From a checkpoint of a small image classifier: held-out accuracy 100%, trained on seven-segment displays showing three digits.
Rows from block 5 of a small image classifier, named by matrix and row number. Rows with one number belong to one neuron. Each number is 500 + 50 x the weight over its row's rms, rounded and kept within 0 to 999. All counts start at 0. Numbers have three digits each. After the name is the row's rms in percent of the matrix's.
After each neuron's rows are labels from the 100 images, of 14976, where the neuron reaches its highest value: "colour at peak" is the nearest of a few named colours to the mean colour under the peak; "top examples" is what is common among them. Only what is clearly more common there than usual is listed. The data: seven-segment displays showing three digits.
# fc1: MLP up (model.blocks.5.mlp.fc1.weight, 480x160), inputs 80-159
# fc2: MLP down (model.blocks.5.mlp.fc2.weight, 160x480, transposed), outputs 80-159

fc1.327 088:514478484476428466538429467457504557508534474486527567517533382451493544530529525647575379445515525475397487521490570517488596506438497510452504553510471455621493542508381441497406446592466432437503482463434458475471489506570489519468461409
fc2.327 084:509533496446538533495501544524482419510560561540471459528461597567449449492537448413419631502464536521578487466508462502508437487559430529550483430483544559416531419524589541557592538512516490587528452500589631461552510505522521526501536571
colour at peak: blue
top examples: blue glow

fc1.230 091:506403555423543456555517509441575586471540531413614522419509535486516459469485483497442579455457486408511476482479459523430482562479515376471586520473501531573522585494492542484545514492549359506479490539470490462468464568475535475459548506
fc2.230 088:529580521555479541469541602536437434493534386458479513470564542556570466516570480474494438479530470546471475442472575457473536451646518554505456529495570444471535509502445478431449416521437547494426532465547420537488515483554553536539462514
colour at peak: green
top examples: the digit 3; second digit: 3; green glow

fc1.213 097:481478567485422495449508493511511449554568553539498387460462546486480503522556391419524410442498503555489575441494543485490501485532462503461500597459430531494473602537509503528538445522524436568429501481469451460420424500576476498541483566
fc2.213 101:510509495532550516566512504471449510541470466412427538495548536438507486498572599471398551602423442457521437502464452515434519490501473456476506418506469475493495446424529560400437532473367533474509482460497617524510547519458493547451459432
colour at peak: green
top examples: green glow

fc1.20 114:546502549535373581471545473528487511458467494400498469544529543462503549484578466619438468526492551494420476504443489507521483549528576480551444471516495488515483488542617510380429407478513516480455519625432515539448511442450546548455455477
fc2.20 114:538506495567560530453436504481502518562526436561529480496447435477514541513577519599491417481513525503476557602531409438485442461540454527481482476462471585536542556524472408460468558456571467465489596449528533561514545553440431461488537475
colour at peak: orange
top examples: dark on pale; amber glow

fc1.307 112:445451390487457542477480526493453441552463550486517598473514534590447506411439567475502468432440539493553508505408477536446481429542545508540529470557476541553562489506478405437451494524464525501590487499513492458468505538462579610467506499
fc2.307 100:496535559510526379500438518461482536501503441450538502569515429442609476544498490542460515506543520525446443450537446480524514505476491501450466571491398373394477483476538598564592520461553506498562546438465527542544498529439456477516533534
colour at peak: brown
top examples: amber glow

fc1.51 092:479467538548521434521383544457487479514500509509607540484434485562472505403496510514523439455468485437415573487575486522526488538455423555565381429522488432515514476540428516539441510486438479398487511475459485536447613478544515435500606425
fc2.51 085:458516365468500576467473436585534417505517498485491493480547512434585490574526574508474556608486531539679445527424529520490512442532609483524610558430513492522472470446527480408509619458489521527525424546565464539547425476400452558528441504
colour at peak: brown
top examples: amber glow; second digit: 1

fc1.94 098:533481527467439535495548560525496492520430483494491556471521498354477520481494540437524566464522557551571521491533528448508509494446472501461505563495454473445497554523532517512504493514502476469444440556513494527463513464504420485568528411
fc2.94 093:512532512501509463503393500495535456575549499457470476566499433614563468539522474479430499552451479475471505532484477468518473429553497491543511446490591416510494463443467486449455490528511520500515615478539532483510498504540560468448494606
colour at peak: grey
top examples: dark on pale

fc1.390 104:471458520458589399484545486492476568499410482411567556583496558556510536503480405533470500471477455517441470507542542428488400483486509615504606534435461528520430464531465561477497508507463477493420543446423587518498458495464536440579542563
fc2.390 114:576588490505451518474526537485577472493606501592454396478654462494440458602555534395531545499547561508541533521530502475526580514467522462433439486473464501524523426457454428460442463536526485447609477557471462459497544542625493451494501502
colour at peak: blue; green
top examples: blue glow

fc1.421 110:465517456537486512549527503455470486517509535514409436468512449428500515538504519529531476413472524435493505552554417484521546516522476459558463489439502481481558535493555533478495539382491514511359544515492543615461477431493508623590527547
fc2.421 114:492502519491531461505489479503489524505514479500537504530489510582463467492552476428465446571538515552528455442433484601461465342479467560553552419489460525509510495437461447527609487640435582490528487575491508454529457440565536465492486557
colour at peak: grey
top examples: dark on pale

fc1.366 104:461511420548510387627483480499521461462433461447432533545538473529383501448421478458507457411534545564464513470490465363477520548498543522439444553511461548482498491478410515570562473466487507503506518518473566516488459461468531512589564535
fc2.366 103:499522533408525488457516475471509415471519561506476512452560493458486480505506537491512502620521501461579385581498559524523474482424474528518506582546539477407496510535514520525460505450476563526430445515468435424491437476410472496518514514
colour at peak: blue; red
top examples: blue glow

fc1.87 096:537358537491432535510509486594540474504466419500516538553491538557587523511521454445496551599489332521499495522467491551509457486549500610538498515559531385427493553500499592464554512481533483473469479490482514471525521505554586492518480404
fc2.87 100:512565579512577508506543468413508584500505544478544535548538592457401465591503447493537549504464567568519530480561532424500459534541468485408496570452472593526494503540506444560473422574588464504525560505482580401509549534574484517491507451
colour at peak: brown
top examples: amber glow

fc1.119 085:526511492433452490469472651467488554577522534501468444440544525582497509500400484514488561524610386483498490466559422467573530428606412502415516517454532423529417472527555543535527474521487508512477515492509508513438510486420561467436505512
fc2.119 083:486447495562488509499515385491498452476482453470543501516472539466548406479520503499476467479431521520484494553429532550511475589452584510584494488605470570509575550518526487550403470431477463480494509525574455531542460455434485504549447488
colour at peak: brown
top examples: first digit: 3

fc1.426 107:554455457558463500575549500493484559454503418508419495458495455508517478532466498503541553501501494458439567363469541450522470618515557526457517474392454515483466491551533523545473489534460510553537448508409499480471442488505472432455533483
fc2.426 112:445523535510523498502455497451419494461494550443544484535510414523484550516486386472550562596534489585479489491500566605504355597417440564438550505450542475493445508464455500551544529502584534464485510494469469553511453502521556424490501523
colour at peak: grey; blue
top examples: dark on pale; first digit: 5

fc1.151 090:525521525473536471505455536423527436499471570462494459567433559510483457518458533489505495422592557498581507437540632418504486492431571553488475531460505505508527469424434572433541399529549461550542551532477555479499469542515444478438544514
fc2.151 092:513478506575473461506529457603603494565482433556594527531520561534515578532545545502456563444471449544453430693479445555559515500498555474479486459553443575561467496560536429502477488480405527478567493508547516476417599520450524457534509536
colour at peak: green; blue
top examples: green glow

fc1.182 095:529474501570515519405524466508455505467535510526574557536509468402430490453536454494580479461636529510516536467479572500476528476486460553486561544554522474496491501560609433506628393491496466512480512559528508488524532471458471501503487468
fc2.182 101:460506546487505549588473537513512555537389552570453472554464497545575613584445575606476454518464501567532502509558472479541594475476530450557409511429508529415473492475503584509411575449529503538507567448504427515564472502561584506464575542
colour at peak: brown
top examples: red glow; second digit: 5

fc1.392 084:519566489389488515454396462526600502484414550438451520432531480406463539467467509451452447457465531527497582480458533466528535435492416475535440563525471589409475481504573395473524455495581501557522505510518504510485536560531397583544548410
fc2.392 088:391438475510492419550509536492503507465591480498532518579475509515460492536496506447530504498483492472503491472496435496494533565418480521487536438410562395589565470402448613558544552417442469466395525488534538494522435449525574432481519558
colour at peak: green
top examples: dark on pale; first digit: 5; first digit: 2; first digit: 6

fc1.142 084:521563475635513421520462494494523551561447526406395493535510475537477520527476439547519434423492522605507482604587558512478466464502622511435515502624538525577479563534504517558539503598483522529556585570557486503424460499526527497454579528
fc2.142 081:486547555381520575516503494452465476404545504634546480517564559500515497469604530500518552569525518519496442403409441519507550492500363480536442460443446496446484428502507518476542536428468517488465474444524498490526516446453523559513434472
colour at peak: red
top examples: red glow; white glow

fc1.476 094:517492533519488519489347524518613488473451437442510489454514545514530458454484483415436510591567571435424408537496463449536502439424449530489414521470449555514532412463482475488518438423513476453540548486469514470506548491553468513448518409
fc2.476 093:532566503439526525511595460404407451597535497529481514421579563468512475481512520550565444416390399538554508526538541449495363528497536531498516565534504478531541546509541549469544454542445532466510487519461461475477502511451516487506474579
colour at peak: orange; blue
top examples: amber glow

fc1.428 087:532475546544561511419598469477580507474427501485590529538443559533538480454454538439559483481522554444489530410500421537445613507471571496455429487580500494495583455403539482477589477504583453492460530564510450461557579544435545435435572444
fc2.428 080:500513508487424466628419507571422499465547504481434515467583469487477509515513417540467482510511447601573480517503553503482396504503455470521573549439496501473436533505532581441440508555510467477500466381478515576513508489578520490548478534
colour at peak: red
top examples: red glow

fc1.237 123:563490592317482567556470515586477527494521539437602467484499489505521454559428431573466497509468505483516608485622543444504487518520481531408563537590628499556394475535601479542556512485548419493411479546520487555448439468460567505470446490
fc2.237 136:453533516504473475520517579453380470512576455491483505484546537467530483483507469482588578513503512443500544427525465421546544478452577474521469557546508460398437495460449579470470439494521554528507439410534391456546464643462496588561463426
colour at peak: green
top examples: green glow; second digit: 3; first digit: 9

fc1.322 097:477467435536520544497536493461481497541547504548474450560568594396500591345428539545528540440432497461539579501454572522498426492573522499385622432496530565471514517506553457523501502560481451447508532533553473472563511500501539540487459509
fc2.322 091:523560533441472507503452470497520492487447443453441534402421455566522423578550504533482470511517488554547513507568370474543462599390442529528492567547515430456524532423503544504500541457601519500512461500450507525472455534446470522543515510
colour at peak: blue
top examples: blue glow; second digit: 2; first digit: 2; second digit: 3

fc1.299 082:501483635466452549550470569514574468480485432502523480475486502409536497520543473539412439430518454535421560565352524502443449538331517500574519534632532450473546511585512469444505416593486521511542454544501505407482518532509443489551515447
fc2.299 073:510491407509460464465563474493405527507537602503485506539490595554434479509472476497497536477502511530548401513582479435537441500685542480449478517449461446525528477416463566562485544480484444552551466419438453558544545495522557498521474576
colour at peak: brown
top examples: amber glow

fc1.265 093:392459534485463527597483490482463418515501512449518512584498467423574400394467483409457466451465512530527466457484517453465429555412491491531470566483471505515493513489546566548445588511450566465482435461476499540494486374469614491609539624
fc2.265 084:545541462456529495430504505450442484518481524507523455487537549504459538552523548560596554552549443461483494488529543429501528465552543476520497497562484519480586461531441460505581486513502542584514554536540503600511488515465398546470512456
colour at peak: green; blue
top examples: green glow

fc1.308 095:533409465560549570522486495541413455531503618463557557551404410515489564488473511555415506520560559563555523518452511525567571524575444442578437435422463496495441524512486521486512580470543428460560529552446551562579499492566417475520379528
fc2.308 099:487581586439505392463516487521602566560514345512463468442580557520545419437501511494498594533536400506544396515529526420459483490526496511432539594552550492484554509484553499524534522573413600515502528437571438436465492475531473581478528507
colour at peak: grey
top examples: dark on pale

fc1.70 120:508439455417523504543399575594526496370476510529477425473536515428567442530504549419578512452533504585450522481502481546411436474550447447530558511508490532532546441573489507588510470526577497542528464475482482502514458554486491494530436485
fc2.70 120:500517480515472484480572415473533451520517506474513619552432499507420522401436514493438528550495478518517467465455511473460539509399480461456493549442484471419540557403417409513574516546490453539491420425431590379486499544506437430485508528
colour at peak: blue
top examples: dark on pale; blue glow; first digit: 8

fc1.450 098:569500584479457406543512560555511509494456467497527381529434507515457451489615425537511547562493476567424451450521554438449534564464521574508584498510510448475461420446460492483487530575513568475472471524447533533467427516522570523494442484
fc2.450 107:453405535455445546491446504571436551526581462428507589510616453442457515522408530457468510434427477424537495553490437452564459542397539456531489511555484470529486588469484481457503495390548543450478475504555494514552546525473503440489510525
colour at peak: green; blue
top examples: green glow

fc1.21 115:444531472487506557522480525430489568427482564428532434500435466504519523445487487505491460409534472585486540422610484538451443511432543493392573415496470524494463506606606532529491551468493386555574440546479471381462471509543465528562517585
fc2.21 109:567436483518436435473503429535532422554547480567541531479566505535469598509548451533525484515531492429443484553432492405517484532579452487492468543501542469572508492455352431463474522470526591525452537474446496587471543472515539490465467444
colour at peak: orange
top examples: amber glow

fc1.224 092:510538515554502517532471477480537415544405467528536518518438510542435513431516473405493456491528550404522501531570482520415515506447497534500614551438478413504520464497552533514461542524444493404471527575464510426567464468431599508483446508
fc2.224 086:479463548514494471475531538538443494415437534506372462523540427489556464593527454517425493456496517576357525492395506579568471427548453427575401510554453524487466555493482460451552469431512485578509484426495528597501556571609423508495545564
colour at peak: blue
top examples: blue glow

fc1.145 098:449587528471492416512493543496427461513437559494459489454487565502484512519432581503527447501479482519505518575598474516576577537487421457495484489604544536465473501621532510496439474508413418454456481459522445568456515451587491495540458468
fc2.145 105:525466516506529558482477445516575515484590506528534501518490456417495533553505460490455472469568478449520477450415372465533428493518540531516427462453438478520496491507436545459419485419548479524532527568490515565561486425426528459454469429
colour at peak: brown; black
top examples: amber glow

fc1.354 084:538510497525533538493395405562485482484415540420447419555433554511482546523449552567469573534573450484609484488504469353523493488508475509506563532563522630492507570527534472504484528400409499482465594513478463458523463447448539512519453476
fc2.354 097:501446488446449504439595578433539463467548505582567485412494536490518397475404534530498388492437493531482564479524500551519485561582495525475504427530547449504438381466524461501491412547469514500521504545523559496527455541455417501426497517
colour at peak: brown
top examples: red glow

fc1.459 091:503531513490522517448473476585467554492527507438464503563515439486479327561530556502471434496430504507465428427446460451533531486514544457472469451498465527523486391433505565435517608525474473518457526467480561485478444554413476385593548482
fc2.459 087:530460592511550558525501522460548525508498516493549494388457533492470595557462489511482491542524462477571547469501455523584437443486575548508522541518528450485521574473510486445555408434475570516480471501597499480562509521431464490499431415
colour at peak: grey
top examples: dark on pale

fc1.367 103:546514497505490466535506422421485520565534563489579494489451486458454529606672455539468573384548549545471432491486480492511506485426542475445392491456517455569543542512501482489581484430480512579555541487533350522503485462514549387530543585
fc2.367 099:425482462481520487461475538482488510515565472455431444482555546526547387463514505474402420463440543511452445526438529418505469420494527544415471456515418504473454404515411499556500509482446568455484487520534501462506411553490525496389538513
colour at peak: orange
top examples: amber glow

fc1.405 091:553551530524476591429508521472486510526409560471415447514454478536456512477481526575482514544528515494534480455487546490590501450498453517472416525427499550503590560487519558469539615536445443608485469513487551477423487544443563465597534503
fc2.405 093:446526399527529448536433556480527387498523407502565630483573497511569560545521453455562404405414464440490542507504467505418587500481542600503567456520452471445459481572460520486442428505519532555516512427477445469517516410435514511482507608
colour at peak: pink
top examples: white glow; second digit: 3

fc1.345 088:503589446469494510419472523571447528532439390524558483504524514450503449451525451568508442459575490457474563483494498447550451477477481557433630596332470483550496531435517556500442552586472482570557494523499530523456466476559455480464474567
fc2.345 088:523479547519559578510519445420463454486566608509427459573472522523394587538523508501427556515458487562507439546491481537490538497521464492537484457588494494485451514475459481426535422408519582434442493465551497458505496485492503544593444434
colour at peak: pink
top examples: white glow

fc1.46 095:500460460546441527454506464569571585564499580552411500522444487518469557523519479483582510500486579513537494507434508604499523414550482491504584527554446535487526442471499541447512558547477572448545450427419451456478503535442483575520515439
fc2.46 089:489558518400523470484450497469511500460446502551580473431506499511494444483599591460502494480514494453420485462542524480455562553415517569560455480445473514496514579489552476594519509447556469543537522578519545498443520555502461472466478563
colour at peak: pink
top examples: white glow

fc1.67 098:445554477513550391518462471503521529425553399414584477535476545485483528496490626572529485503544466525486476565414485441519565521465472411417478481535486527479554521406458529477402454369581549509505525443500484601549467535418427560460454464
fc2.67 090:490459513454475530455516543509478479483520625487445455522457439510493495496487412442432469502506461439591522366521531496456413494588489618565588557475550470504458390558510500541490542511441518512564489536523535393506504460537527504481506564
colour at peak: green
top examples: the digit 2; green glow; second digit: 2

fc1.64 118:525516468486534485491447388555488569542508540604471484344516497429545504531474421439468480424496546483541438424504509511516518550499523432469438500460468533521528532531506529454521441400467412564464499502508506500520463549354496377560513397
fc2.64 134:509401569424418574480617444460503492551543511473458526486517499532485499517468563518503548583523407503585471471535459404561419583509463530514596512553581471455434494439491540458519524531571474451533510524531525478436519494519481522523453449
colour at peak: grey
top examples: dark on pale

fc1.420 101:544550472511424480492520448503498490426524461473508450507532441601446489360488425485515439410513503520414522519469452498499484569521480438497527472493471515542478498622453428501482552518509426500537500570497432481482516429458512569524491422
fc2.420 097:464433452520481479502488551477416494554491499492437559480549520498475533542554489391526530577481493463524490420472504467380555433473534480468403551491474453436544598450533546487486514405549537504432496458589554456468528521459473471526550491
colour at peak: pink
top examples: white glow

fc1.386 089:377527518521414453532551557543446504464449532541433516509590556485559471536552504505455492455548470496431453484436396521441511504455541442537516480569478537386551545511506521480433548559534491533436505466439507431502474522451542587472505554
fc2.386 094:419405517528495502502493557478577465515533493543534503553435383464479541501498513491524570541452501480458563459530570505515388543471555535513672488412562475467471550520451515588559500434539487511448476490496502567396481491502428392536546505
colour at peak: pink
top examples: white glow

fc1.197 102:530507505521518512519496523484554455494546391494562441474481446600539363506446456459511483476526476459554477529524482496495472472484478631489496435495647553549505490504521479477472510486423467450451409514498525551425437541530531535528583625
fc2.197 099:483548519485404555535493472439535598458446564472522544462493473450560449488500545479489521505556632453519451550458523616518503449462527462548510469554387514549434487527497518468583453523427585507451543435511415490470543531466507516481526405
colour at peak: green
top examples: first digit: 1

fc1.90 109:471555538500522593531501563455520519480531581525526517473412481492505462464456500454511422522488424524379434513567498511496491576540496500600581497465532467464536510641516379585568518466526538538498558549552491541484508529420417563495458482
fc2.90 111:528435455539504449436447520482511438524569414520541510524476520456509521495548420503475522463415507482588570552519519477489602479520546531444371554467496484479571538469489558520393500481527523484473459473531508457495524448542624474537415471
colour at peak: grey
top examples: the digit 3; dark on pale; first digit: 3

fc1.471 094:553551488549435472476528426467499480430505488350632510506552424501556558538537442557500495526532547654491567566512519519523484471439579496556551527567444551506528561508462489530492400486484444519456530563481463434426435569573519527592513518
fc2.471 097:512509547426542447574505616519478651527477465665473523526512549458486458582490494494501518434488527405445424446463441481519477499437396536400518435514507465480488504540506447509568546567531573458510520502484555549557589486483489485432543511
colour at peak: brown
top examples: amber glow; first digit: 0

fc1.34 103:532524586510433515580441478491530644530464512481509537532483510468433562448589469578506466475515532499556534448458493512456552473459517508426511432480550542533505492610393583369472503486491486473477477515441489500466530471438555486509474518
fc2.34 109:515401426555531520572495510585505445480520493493507539538499431540565451485475493550475437507560508483382480534476470489599427444616471495542391444545451606426544592488505478515468613530565400538589510469596526540464486487475529446560512493
colour at peak: pink
top examples: white glow; third digit: 8

fc1.214 089:486533471514413587423446442514484474429503472495521621505463485467467488561474543456423457512542505602435448459563514557532480423529482509492451556470432523472434471498636493479454537476528647545445491571511438420503567466514475464561448498
fc2.214 082:493458473468567477518541557418517481534477475467498423508551518552507573464440488533552500485462459501570478501547528460381521606487497500481549469441487434535524542492456572471450459520474385495551453485428512557532457545466563512446519520
colour at peak: green
top examples: green glow

fc1.171 103:435532461521439471477472579494514518470450489455585457544482508536475440493385454449435506502540486561498582501480553476532441534534457568475559508516412468476463399567515541473510424559533465511527526560443534460491543606518450544551522444
fc2.171 091:564479519505574480531463468437520518518512415556461459414509471466472546504561535471540437500514534527481419513514422499496556417460496456458423458597548480515496529469439505512500552434461507429464484471551506606568501459433500517497519563
colour at peak: red
top examples: red glow

fc1.353 088:512502564387401560552488520520468452534531570481520447467586523454402522475469396478599518483483543441472501552497448448547557449517442578531504384513494535518478513429514520504401465509632441487466480495556495519525488449518410487463482484
fc2.353 083:390508504520466499502501450477484496495469548437447541487489486545562502510541611524420474519464408455477510416521557553508464512507545444469506497502480446516427425589455526459520498455389535516507556476527382518492490408405481542537502473
colour at peak: brown
top examples: amber glow; first digit: 3; first digit: 7

fc1.448 100:479427497622514547563521548525503513516569506466482503427464492574487528547527504442389425465523350467505448643492416503522442530540440487481593495466435461476559560464576535454375580561438490538563448617530480487520541445518483442519544435
fc2.448 090:544508541382470474457510472523483420555429537575440499542537514588620525417431471555550533483456625504495497466500600511490543571483565440558458551470476535486439478456478474596585512496585529532422508404531522464498484537500549560468451600
colour at peak: orange
top examples: amber glow

fc1.8 103:464533466527518556460556556502487455616505541526555604587497492467499480471571442515465513492537473462566530575424477451526485518465460609445495531467555462466558520447523534444472605472567477425478535526490453484506474477534463455422469485
fc2.8 102:525519490455448521568489562533513555409500489493409500450519495477531477455488537486570535519460484446419448453550526476524544398445486539546411427497337452499501553454479494450523506477485531570470512450555460477430509527489591559554530541
colour at peak: pink
top examples: white glow

fc1.212 101:507537573466491415571504500420507471442501583566483473605488444570486478518546445511525504535458600581468474461526581461478488479425563419393599451539515472520600539584456444483502530464473453450506492481535520486518508583423552515433497501
fc2.212 100:517484515571535490433490474501529428539581359508563448450566546458443448590489566467523534436502513415519530592485369483527528533482458521568461470504453526466401469299493524520541475541502531483447591483463545485498520578560501430503494464
colour at peak: grey
top examples: dark on pale

fc1.125 090:496580531511494428514456535538487432410535478484495575464496424503452453515480548518518517458572506506518480630557551464542519389487474562437491465538597435555468534525530394494462514575547519509549442448436432461528531522496479550524584462
fc2.125 077:448471465491453628408544447442565497536458525478599496490421601492527487462526499487478454452441493481460454358455516606458461564498584522561518513503438520446551452491496463457570470501509491447511517553456578530411587490410517422461497483
colour at peak: blue
top examples: blue glow

fc1.163 092:416487445474500542487500430512546602559422465437466519526489396476462556533490530578489541531525592550563597488501447556523450511475508488515482421526437382484483482442535548580439447504453543421516520474437521515483576580556508491571539498
fc2.163 086:574494527527470500489495575450497478545504495492563536585472595490535482508510497467486489494491392551508399527550508475499536516523531616483498562505582591479505505570500418409579533493550405591498548549559479461557475445400545411503519573
colour at peak: grey
top examples: dark on pale

fc1.261 100:433455386468545555430513496406528503424498496500536438477544506521410510526491538493496511493466489525506523428506465555490539468448517539532461542511473450457473552556401485415507487592610435466534525474467524484533442531562510529565535470
fc2.261 091:452567533556502534451436527546539490461472472479409605539461442480526525431438466520463492487575505572482545525519446417419504540479458460424579447505571449524505414351581478623514529508467512445435421497509524458467450466325527461496523534
colour at peak: green
top examples: the digit 5; second digit: 5; first digit: 5

fc1.209 091:603537505521476504539537557479564549513528477505489562418532539465469503517475553474505435553619525438440508508463472435482482487440539442469458578432428574553510497509529522393600513562625546479499607532486493532463481474497474510436553414
fc2.209 088:506424547478463519571501461431543494475530459523502491513576512552496517538566496489476511472361550463560392504604519504550475482489521540501497470575549389549543484422533522495451396478444473495493530498504571443487436486486458490562530595
colour at peak: blue
top examples: blue glow; dark on pale

fc1.154 085:534559554512454560501515529453500525415563506494540539539501563517476517518438463520404472428432552582575478505536533513538548446401538509448486457430514484631531538539499483527580476458494560560498493510489417376468481537555560533416495492
fc2.154 083:495354516545448454442473479516450530528478463573517444544544453599504435437619549437516503550583460457484517566442459436502491471489514528500466502538453476429522462444453469493491468456493497414522476474528552565486540512480495471633471534
colour at peak: green
top examples: amber glow; first digit: 1

fc1.402 118:554451603569483461414556472522477553478447515439530450522505530572491488513590467554442398509494575463501494462468518472547542441548521407511453516524514446506579548460598536406544482459518567441466487467449530474542566442431535497474483497
fc2.402 118:558507428418491487492520467507441462538526425522537509534520553415497586580519515571539509426532485571585478605457368468503522453462465595450493500554517541431540510480441476495401579484590557483529575456574455511528559473479438531413473612
colour at peak: orange
top examples: amber glow

fc1.379 114:552544488509506522490513556551482459485434563456549523536525442476487407488417572446505481462441434461524487448444532503519490510452521407514464498532547399511535518576546423468514478423617484530540406567526543574541484606441481580474523562
fc2.379 126:509407523500517452474422450393508552448529363494474453458525434477526553465453510456521545441472562469468545586464378463540429476548545531468538437523582564500467401422522461492540424583505547450495566460508558543490508565461537508545529566
colour at peak: grey
top examples: dark on pale